config = dict(
    model='encoder-decoder audio transcriber',
    dataset='two synthetic voices taking turns or overlapping, over music, noise or silence',
    train_examples=26041,
    noise_aug=0.002,
    n_mels=80,
    hop_length=160,
    input='log_mel',
    spec_augment=False,
    win_length=400,
    tokenizer='char',
    vocab_size=32,
    encoder_arch='quartznet',
    encoder_norm='groupnorm',
    encoder_activation='relu',
    encoder_weight_standardization=False,
    encoder_drop_path=0.2,
    encoder_depths=[2, 4, 4],
    encoder_kernel_size=11,
    encoder_stem='single',
    encoder_widths=[192, 192, 192],
    fusion='prefix',
    label_smoothing=0.1,
    decoder_width=128,
    decoder_layers=8,
    decoder_norm='rmsnorm',
    decoder_norm_position='post',
    decoder_activation='relu',
    decoder_mlp_ratio=2,
    decoder_head_dim=32,
    decoder_fused_qkv=False,
    decoder_bias='none',
    decoder_qk_norm=False,
    decoder_parallel_block=False,
    decoder_inner_norm=False,
    decoder_kv_group_size=2,
    decoder_positions='learned',
    decoder_prefix_bidirectional=False,
    decoder_connector='mlp',
    decoder_tie_embeddings=False,
    init='orthogonal',
    residual_init='none',
    optimizer='cautious_adamw',
    lr=0.0015,
    beta1=0.9,
    beta2=0.99,
    eps=1e-08,
    steps=7600,
    batch_size=512,
    epochs=149.4,
    lr_schedule='step',
    warmup_steps=220,
    weight_decay=0.1,
)
Rows from block 3 of the audio encoder of a small encoder-decoder audio transcriber, named by matrix and row number. Rows with one number belong to one channel. Each number is 500 + 25 x the weight over its row's rms, rounded and kept within 0 to 999. All counts start at 0. Numbers have three digits each. After the name is the row's rms in percent of the matrix's.
After each channel's rows are labels from the 100 clips, of 14848, where the channel reaches its highest value: "loudest band" is the band of the loudest frequency at the time of the peak; "strongest on" is what is common among them. Only what is clearly more common there than usual is listed. The data: two synthetic voices taking turns or overlapping, over music, noise or silence.
# convs1: first pointwise conv (encoder.blocks.3.convs.1.weight, 192x192x1), inputs 0-95
# convs3: second pointwise conv (encoder.blocks.3.convs.3.weight, 192x192x1, transposed), outputs 0-95

convs1.186 108:465523499511508528486486492501533499488488495482505498486474511533516509477488452483493503511455479545461458518493479517492520470503501464476486477517486502493523501465492556489453474467503513508477534509497503501514466470509488465545523495499480517535497512463529501483524485552521499486
convs3.186 111:491529494462506509527487480496507556469515516498503516506514482497508519550544530520502542506522504529541529480533563483519535467504488530492509488493531495530470501531528524510483491476545480454509488501463509495496496511527459497487541487491448488513524483506521507505551492506513488489
loudest band: 250 to 500 Hz
strongest on: text has "picture"

convs1.31 091:504493497490498479502558499507503516483520463553514527468509490522468475514525481494496502496448492510528486480477519493502520537502553506504506505486505461480469490468558513490480519482484448483523488506495493469433518550487476504529492480501505516508445489531492506495504500451519509455
convs3.31 099:484498494490515458514532465490483499481473459495503513543507449528511546474488491469496535485514497516500498474546486525531495532527489479541565511479506513496542504501464503480518466498492495497486518504510526529488482490539484463491501481494539496520509535523568513507497532509528491481
loudest band: 500 to 1000 Hz
strongest on: overlap; second voice: deep voice

convs1.108 110:530521487496488529523508493507516494516496530505507529529481594501494541494514507493528532537498509488484496528456539457534497477509465512490501506493511516469555526514509507506495487518483479480497461483496458488497469495456524516494500526487494460496525490453502483469501524514513507507
convs3.108 098:491523525479487518522487501492482514520470519522474523499490563502483506487510498507544484542524537516488498443502501539535493495497489509503503502519508509545543471558524485514503563566478500495545508477509472522492551549498516500499497535527533481502515498466569501491511481454517500537
loudest band: 4000 to 8000 Hz
strongest on: second voice: none

convs1.157 100:489476503471522499480520504519491500537513482494482513476514505473510521485531498535486525502541509509528516498501517443459482511486511515494542482490451505502539497513503517524564500512560534475464512529507576518478505457462495461506505500501499517472505503523522503504480472521508504512
convs3.157 106:498455517497452516542536490470482547452528507502498499516486479485481457505481490522505458483481535490460510501544520527558504526502491514492553456511542503545469515498494488490528483540479483490508485523498530523478493453524500486495466525468515501473497500519487528510481551499461506455
loudest band: 500 to 1000 Hz
strongest on: overlap; second voice: child-like voice

convs1.132 093:495502438481494532527529541504479492509535519491507504483510490521494486515478463476450492468474546530512499487502496496473474504547502528520454487521497513475499495533540491501492523486506547468515522506473530528513447517512516517531515503530487518495489498483510458489486513480508495524
convs3.132 093:538524492503522503486503473536481483511443500512470482528517516483464477494506506481483474530514509510523536485484498496497498460453506510535558492527461513479499446524500507523511492529507488482492518491510466505512506514429518495522497518501490508479542512477528481501524485489484509496
loudest band: 500 to 1000 Hz
strongest on: second voice: none

convs1.86 096:501470536510517511507506505511482525474506494484499549552488468495505563519521499478485492486483493510496515499521525421547521520498525488539494504518477476528471479493477496502469482518469496517531499518478484483486503509512494505457488432508440518484466510539526489475545493485503473484
convs3.86 096:474508499532499489511506513509511491515554474517539546485508516506533464464538506486516515509493563494489480518481548515501514505565498555523513508561554497524506525501516442486499551519508499491499493504507506552504512494513524507500483487506534495507581489545507491479533510533499517470
loudest band: 250 to 500 Hz
strongest on: background: none; second voice: none; text has "bring"

convs1.39 112:495536521471511515522466532513517468484499530499461478487518517515460502550521507518507502523524491486519514427482519479532557430490446522514527461540503491502518516461522493538499487473515496537462478530474493493498505485525563494494507500478514479470503498476470530438456519495547502490
convs3.39 114:523491506462495492516460555527482518495501502499467491469498472501523448488533478477467487456497560492482509477497480531510500517531478487539492520538472535495508506474493532510483511495495473472487503500493496543497514528484483535515505502545526510503508519534489474463498447486512516535
loudest band: 4000 to 8000 Hz
strongest on: second voice: none; text has "station"; text has "stayed"

convs1.79 113:519447497507506546509502502530546503504501465467488446476500498478455529528477467466540500528503508448498531497485491494488510502495470486513548455476504468530504501489498494550549441449471499519510511531482510477538503492502492547489488444463535482462542517475522543456527480490493489458
convs3.79 113:516505497511523453484472530490500544504525502532464457483515472531501477503475492475486474445492509475485476480494534490501481480569506502491477462528485537498522503461443505478494503493520516490485479528513479513468498482493486532509467480505532498478494538497506484489467483525504514459
loudest band: 4000 to 8000 Hz
strongest on: second voice: none

convs1.147 102:485507495489537510492518518470482508499510450501440481492499566571445445462463489527503490479491516517524511496488471534508483465501535516514489490515532497467528520486512509469474516536467477468510491523471514552517476536537519485525467479484532485513485513496508470481543489514502504499
convs3.147 105:476513518518520549495461509509460475447459519501486460505462517521504490490475501515516478487491495485462470549474521491524519484491492452487525523509533508513442475494468467519517515496489512479508426450506502487495456516504514507514468491482480493521511507470536477509489499540518511483
loudest band: 2000 to 4000 Hz
strongest on: second voice: none; text has "station"

convs1.116 100:517471540493501544524532493500512485478505550541507530473518548488522512469528519499525491520514529535507478481492482534493527498502525491526491513531515517486511564489492496464474497439489509507555489512532551511500521520548457535496525495464521509537502507492505466477556468531485537468
convs3.116 101:476447532503496477506528495490502493481541513503527461556507525483504463482493493526494506509486517500529505520518484482471513502519525519504513474474536502501524509522544497501501569517475507508523512533460488533485521520537491537500446492526529480503499489507458485522493475502515509501
loudest band: 2000 to 4000 Hz
strongest on: text has "watched"

convs1.46 095:488487496523498539535512518485483474486528483517506512505470490471468509485560500473462478457535527490479498509531489472544500549530497462524496486504463485525448467512494499494498504452537475545482487530543492496505516503520537523493485501450493506527484501521483498568467518471521485475
convs3.46 096:469481495503460511485541507512496474475499461531505525483482483517482507524497500483483522448479494499484500497499500469496489522509480535535484493518546538491505448554521483498523502499475492478550481473468495487527474476509480503510546486456514458525504485498496497472524530485494483518
loudest band: 250 to 500 Hz
strongest on: second voice: none

convs1.22 108:532560490491504472470520500458485529459533479491536495469528548506484509522547527460500513495519510539514495500489486504508433545495501522525481517494516503516481518514521483476468480535477433487466488505527475503460471506497532497495525501489515490492492514499462513511463513466467473522
convs3.22 103:500522465498529501519496494499477480519540487500516496490457448507545549526443521501496520497487520456489494520476504516528458484470496491533464507540502494490487509478487482486536459493562475508531515509529524465485507471460460454503484499552492481463483451493537535534509534517483497497
loudest band: 250 to 500 Hz
strongest on: second voice: none

convs1.69 096:473493534521519460543544495550514517466476498495501469493500504505504535521481498494491525501496550502440501510471477484537482499505511497504477487479500518511480543458513495550473494538508513489547536550555486554475503469488481512517502547497502501475523509482461556489500486499486523485
convs3.69 101:483506524533464494494452507481499482490497467474504501498497493470449509495495472484514492534495506490497489493496479476510534518511461477547526486475483505460534496523466502481508522528476498476557506484454509503473488471521513504469471516510520488508472508470488480525541520501488495457
loudest band: 2000 to 4000 Hz
strongest on: text has "every"

convs1.146 104:503482485518513506514484442538538520502508508474508492516459479462463536515484483515495459501525558495500479532508480519510526524478474473462470473495476512538474460484471457503495501479512521534528490465528495459517519540504484483521503534484532530512465508502512507476519513562557487479
convs3.146 099:496511520487440469572484504502537477578510509454503534503527511478487506485533503514495531510525526491535496468500519515521486463526504504514520466491502527461488501494501538497548540514537477491505479498519535495509526495497507476533507532523505516514591487514489505510505509514469468521
loudest band: 500 to 1000 Hz
strongest on: second voice: none

convs1.141 101:497473515495504510486471461479455479491517506502479515481517504499513521472479479520504498513512519530546545429503473518501426488485474490459474517476485502525508493492481493439511513518497457466486460493482505542494475514479551501489476505518492526494477528473510513557509536531556472524
convs3.141 093:496494492537514495474481477548545508454507490519517518504500507538466485494516462542529532485498507506502484458480490517524504479489510510487557486477492521508502512500488488497448520486498501471505530484523505539524507480506520494465531489497527506484502562498451494575494527530551529501
loudest band: 4000 to 8000 Hz
strongest on: text has "doctor"

convs1.30 090:497509509460520490509495531527547488457527509504495475439502464495445506545507477468507470482515451480466495489519489511513448523494488509481484483479497465503494512518485507492490492474503508550482520491453535512459493547479518511515505466496493492463435515512458505504498527482497528482
convs3.30 085:519481504473470514511468509519487503481476474478457523493484485482526487512495471522462519513479486440527512491548524511505459478525466494520518464507476520479445469523539472512485471524447510519478515529488503460502488474477538508502467522467504499506501521474499532505475495505562465489
loudest band: 500 to 1000 Hz
strongest on: child-like voice; first voice: child-like voice; second voice: deep voice

convs1.170 109:448503540513516552453499538532528468528523520472487499491487467508493432516488492503495502541514453494517451500501537460481507494483490464522523498465476543448486474490484519457558518483502492506487508518465517510525492489509518486483458514531470530509528491529527493477474479553511494481
convs3.170 113:590489534483497486450487531476482565513514510513491522473508495525524532495498506508503518529468488509480512486513459508489485509505472499485496529520540490526528488500501476513488490486526515523487507497502469466478544529508531516540466492485523505501540500512534514507477502528475495484
loudest band: 2000 to 4000 Hz
strongest on: text has "she"

convs1.168 103:456493470525505531507507495524482494531529479536532526489467462479471500466463507484483558520477500452525479512467510503478528489483546527481507471480486490521564501496515485531508483511571539508499507498466485520503458496511516509486502522485516496485507471473491505465529502514501501485
convs3.168 102:521495519490517530488465500483476515535457482525481497536524485510485529539512464529489522507540524472554478523501499473486520500497481519464484509516461478513470518513526494516506453496480489496529481489503494505491519495493438502496428475470495525526519464503487508497525514528470493364
loudest band: 250 to 500 Hz
strongest on: second voice: none; text has "bridge"

convs1.33 078:481526522511536509532542490485488499501538517532486472479509490495512501475480469490485499501514512501495450487505459522527482516494450468525533468497536486515508479458493561484548476497489497480438538472495481477517502509491483500462479521492412545534479504498506480536477549481481478484
convs3.33 102:488517462506510490509499449469469490488457443496501456497510502470497527494469510538513515516508490515504526493486520470445482516481508526503476511494509547505478464543487503484518504457504506479480544486467467502539547529526544507502543512505446485491500505482559521553486527529492482515
loudest band: 250 to 500 Hz
strongest on: text has "door"

convs1.15 101:517564485484502538466525516475524508504458509488510483504510480517499522511498511512516509522477460504483502449507457496518482516502540488492515493512476499459529488513475524535476519485472491503524509474527540480465538537485471530461501468507499534500491507546467548482550467553529536517
convs3.15 111:515544481494550504449505458540492455459494479521487468486525498479485505537509484452492507480478500519491508585476503487511530495526457481482508502525453491551518550515482510545485468473508468483492482484482497472498489525513485529504505446473508476478492476504491518481473487540501510503
loudest band: 500 to 1000 Hz
strongest on: overlap; child-like voice; first voice: child-like voice; second voice: deep voice

convs1.144 100:516532505483521541460484512486473462508507549450478515460515472515523445465537531499460523485516504487516482518475472521535496495531499479505538484473453511441516484481502552499523513489518482444549489460527533511526520478504476518496466478496479488509514477512555513510486502493487498474
convs3.144 109:479491469490512462445527450480508516514485511484477515508530506553514483488527464504472469500474461508516535500477490491531521482505513509488478506485538465492494495475483497499469453555476482503499457530516504482510513469475485509524537495522506474476519464530510502516510506495497473481
loudest band: 2000 to 4000 Hz
strongest on: second voice: none; text has "she"

convs1.4 085:530495494544550463500484508499500493517489465464468496520499505554473529502543484498467489488520529497538502544484467490498529476519500523534478490506510452481496517463488517467545510509517507472565441497517472507515503485502481489515465507482516478481526524500516504451497441486502503484
convs3.4 086:482525477511477465489499480478484537515518490487522507526504541510505534477510473479433511468469494500510486513482524508503457479488522511511514516504503503526487503485471491481514500501518478488479512480520491525516525567505514504452569493521502490440514464485581512486519505528533469582
loudest band: 2000 to 4000 Hz
strongest on: second voice: none

convs1.118 106:506470529520492524460508463500482505530487499503498529532510491497501509506529445561498477488474502475518474496474535503501486485519502479474493477477522517507499485535509505513491536516568497552523509500556498498499517511493505484460486493491528538513522530484536539466502467465489499511
convs3.118 097:488508491511513509509519527490493460454503499473541452509510471484426458491457452558480478467487514466488475520471534460493497495477541523514519530512482506536481512495494433522490492510492508504509542480469429513465510509513491469515476464511504477500484495501490485510452512499461500495
loudest band: 250 to 500 Hz
strongest on: text has "sister"

convs1.178 105:528489531475508466554532532488487507494507500455524474520479510521514503532496515465557529493472504473510502491501524524450460487483529509473455537479505460500540525512543510485484535553497504516477514550458507496479501502502506496474528525532477522554507504495460447544505508489516500473
convs3.178 116:448505487512520555541508503536505516499511518511478512496502500491519493500485531471494469496504460515486517466502479484527542506520470443508553455489529484484474506505563478504508479516473521480521451544501500548503474530487482470476479508499524514499478509491473497513544454465493524474
loudest band: 250 to 500 Hz
strongest on: second voice: none

convs1.76 096:480516498510500476519473446470448519491521441454492473473535514541516495497465490521517536510501474528512484503518543520497534519439508509483515526506512494512488493507528458472517470514515499527473458453509535539508459507527510510539495501499537515536508522505453506574495458499479515485
convs3.76 102:486549482491476525505510534494513531496499482514496512517508493496535508517495515512523486504507472508549508496510497436490507496476515516486511486479487513499492486497494546510513508486496519488512531530490535543462489509486529537526506462512488452529474467492554516512533520536465528488
loudest band: 2000 to 4000 Hz
strongest on: text has "box"

convs1.103 112:469487477474505523464483526482516463480519510499469472521471552513439488535524499500474521557478480491515493484499556459540505519535463534484507458473481441483533490512508510493502507468527477535499504495514509532495530495537523496510513492498507527516500502488549506500489532547533488485
convs3.103 136:485503503536522505540510459458471457497508534509534516495493553496504528473502491469460482487492488475488468533501498466520519454437513471542483510479487470520496508512526456504524520469484515474516473500484531494543495502434534444474519511482522452500480464484480518548512485494493459446
loudest band: 2000 to 4000 Hz
strongest on: text has "she"; text has "shoe"

convs1.23 092:507526463504510511455480467532529524512487516522489488491501480479502528524472496498517466477489444500541527476488509492452520516492513472485517504474522474474524520446487487484519520476491556484511481515556487522487508524486461524502498476508435532485509487517515471512509509532504497562
convs3.23 097:503456504512510501505536533463532467496507521517535528494509564521518498464499454507501507506517493488510528509469521521461506485495465511496494501488513506515497552478519476488478531534513524475454513500498505553518528507514493520472509479493522487537497497529489509502525498527457517496
loudest band: 250 to 500 Hz
strongest on: second voice: none; text has "repeat"

convs1.13 098:529479506500512508487533522508472522486506471531518513509518452477460431502449530483501503520489452461492512426493547503528490479495528482492492499560500484506496489483492524482508501490497478506508513516504510503478473467541499519478468527458526489501513453482488452472473489523530562503
convs3.13 097:457524503412525491516543539461533526472515484479494496500469520509461485532518485501519442478507499521434489527487522488531583495496482500491496506506473505494484528490482515473481512507454500523529479502496487491493515488536486499494500544487506506513489542497473468504520469490482530527
loudest band: 500 to 1000 Hz
strongest on: overlap